Weights of a small model that predicts nearness at each pixel: muon at rate 0.0075.
Rows from block 12 of a small model that predicts nearness at each pixel, named by matrix and row number. Rows with one number belong to one channel. Each number is 128 + 24 x the weight over its row's rms, rounded and kept within 0 to 255. All counts start at 0. Numbers have three digits each.
After each channel's rows are labels from the 100 images, of 14976, where the channel reaches its highest value: "responds to" is what is common among them. Only what is clearly more common there than usual is listed. The data: rendered scenes of coloured solids on a plain floor. In brackets: how many of the 100.
# convs0: first 3x3 conv (model.decb.0.1.convs.0.weight, 128x128x3x3, standardized in use, each kernel summed), inputs 0-127
# convs1: second 3x3 conv (model.decb.0.1.convs.1.weight, 128x128x3x3, standardized in use, transposed, each kernel summed), outputs 0-127

convs0.3:066059167136105133123157141129116145147122125099115113138115111127087153107121146108126108115116118129147068139147084149115143128085120120114112115100108130153097116144109136142120120101076173124094149097118136130146145166108163145117149120145158124146129156107120129148163122071132121112197146131147155133139094147146133133176112167185128131135113146107119129160162137102147117136144
convs1.3:124162072118150115117151120114158131129105113174125143138159140171169121126132139086132102159095162178118145133139125124166151143122176147131102140116135116134138115120106130111136111145157101118106163151118177139128123156182169167135131160133176128138124083167121113119127125154121061134117109125123111141134128087154148125140116111118127134134136131156126092152073108120131190142092
responds to: count: one (43)

convs0.39:110078151091127139120148167137135148105141127140137122110119131156157099116159121096122109110120148166145092114137108131146137166161122126112121093148174074132127144153139169118127124124192143115163144148111118139143141112126161107128124119124121123121100129101141115181168096145133087232107108143115096098118120125101120130099140134116110079090105130136144136130144103160108136124102
convs1.39:176162148157109134146101122120102123123085075104118157125133148121129140119124104150155146090164110089132148115116118103117070127156074123149122074140102194136140139141139132154127121148122145141114123153079115152147128151173112143171137089092135097099152135108112139105117170131128168098090113112095131151118132105118119132135152094089119135154131120123129126111125090095117102121092
responds to: count: one (50)

convs0.81:079160167102129085172137145176095110124159163111141148097127120136136105144122108093135140150157177133125076135136117137144112128128134191119091138119135129139141125157122122151139141140154107124113118128103119118178157126136116155141104159093124164099132148117099140142099173108109113130109132140084135100113142144129090115168136171134100065099134107105122104129148140124111171094101
convs1.81:133134183127111136111110110112141155125111155146148076111114128124099163158115145126095177143126138127139167178149155104106095130131131118113117129153131114130144145080126119136169109096142164128095129124120087133046137164086167082103134133104142122131137144132128124091112073160172103141123106124147154125124113135089137144096146139156138149155123093109128163119153161151139112140122
responds to: count: five (50)

convs0.60:147153143040110161125090083114108132151079126107113113129053113108114137142130122184128124158172132126148125123142107136172123107128114158130121142098093092138114101140109137127111135163126124107142124159120121135121195121175128114168153146152150140144138107101150133136131113132142140145127106074156112132151097143097111122104161140124136137146116097127130117091132126152127169142151
convs1.60:145075138100137117109161154125137177119158118104137144061137144118156130138146135103123128171112149125117087135138100111113157101104150099127138165130131134144100146162116164156147161149131136137119142110167140135144120142107083142109141108137099137105155170134162147103165148148110107125119125089104096092072118132132105157132122097134126130171133111160150107147141149114115136046110
responds to: count: five (59)

convs0.119:152104108076114126089163132165150140174132145169086136123101110145071125140162144117125133151159152117126088116145090123130143156091130143119127083151128130131111116110153120148129127131125133106141143169122121139106145057099140144128135102113066095125136137142107181100127144137073126151152127101167126106147115128130103148154154106131141142115145090126170127135130116126138119191133
convs1.119:119128139139188118114152141157142148127096110105152140112136135118131099124133118150107169127127127132099118105136123114076126116093111095116121093135128148136130136150120121082150110128106162143120130121170098081118121096100109103111106126122090096141143121141116180133114092088101135134099155168145096127076115156166121167151127119082114092131139146144105120154077087137120163111063
responds to: count: one (52)

convs0.82:136155122163159105108139159094142167147118113152143105155160135128167123118168124135127098138114140146127139149118157130124157123129103125173174147119129130144107139130125088122113126128132176179107109164127190116129101053108103094116125117155087113144100112162109102102114071134157068100102114134143129122129160135151140130131102093077105142115128151149093143117113122131136147123130
convs1.82:169147159135117132132152109151121114138112109117109154149081113083083122143105093110157162078175170082140131092159137142148096179168126103110152112123117137143153127164114153175156143197134151137131135126121097147163118120138096118104111136124092139110091104089126152130121142122129161111113123106115133131111124111135102125058139140111136118151136131155150156129155132130115095113130
responds to: count: one (53)

convs0.36:112115141099109154166074110099104136104106137157168111153096107103123126144131118112124129157124138108142038135155096132163123097163108160121131161113072148129139115125144145142118126157137140105165129150145133158103234109147125122155133110125111136145145134095125142151147148110135136180105135065125116126127107101124103117139153146143140123128102122137137104121136114126108131122141
convs1.36:135133117119142117146131146133118144125125174095101178136126126096174136121145120121104148172140124118158078123090152134130118106152147139132143167104145126163098150159087203137129170128162109137127123138138156137164126162176113148108107114144153173105125138169134156104117157129094138156089110091109127113097096099118137125138114112174114141129157116113099129080169154134127153126110
responds to: count: five (41)

convs0.78:127100150135135112147181103104171122156149120143102149138133167115060115109090124100146150155119138113138184129153113133108152141129154150177137106143163155142133134143163160143153151155142111071087134091118129100140074169105122157111131117124151117121121129130107146114114153152122122062121136099118137082129112150122073114125111141106147121118122099123107139125098139084140138149140
convs1.78:094142094102106121122136119125110086146144128156107125150115111159119147164125126113097090138088106185081082150144161139142118128088099144105125168150089082088144124115132098107105118105112109092131099111125155132071136101100155108152136144131126160148145154111139097109119086110166117154135141113160114136129116158131142126141124139142129130138127153133092085090099115153101154072125
responds to: count: one (51)

convs0.15:118147147132130094127157142138124134096142135094108115110142091084108108131175150141097093127131133160106119101126122165111097132153129123104116197112081080112125121148096110157129117183100131136099106138116124106118094111155123129116120158122108157139155150183131146150149137098141114156125175137134140088181125118134169117118143162183142134134115150114102123126109158093095161107115
convs1.15:100152122122153116116143145085146106103140109155143099139163123183147077142155114104167147163099113120113146157140099086136124159109113140128153153103157114131104104136104158128105158107138157113134162149082128154170110143134111159098133159140130082137111126166139076131151112125130096149157161125091137130116147173085112120173133122139106135113107110144140134176163103111134126117087
responds to: count: five (55); bowl (30)

convs0.30:142101116077138132115142120195124113135064124123080141133088114120105121114119117147123155092135136129113122143126109170134156132107107120145140130110110087119118122126104173131115119115089127072148151119142154123095120135158154118125161126131119107142136141066147140079130121103120147103174156094158111102145172122158164139151107094156139177153139156135126153160122162111163130126150
convs1.30:140155131136096099094151134120152135090148111088155097126124117077143101087152167142115123151143134125132116138132119118128086114120121123096083116100100098136107128095118169106144150141169138170122159112084127093135134112110140155101116095118148138118141160164131146140129138133110161126086172120094119104106087098097109112127102136093102097073130154108105113081120121076102111132123
responds to: count: one (53)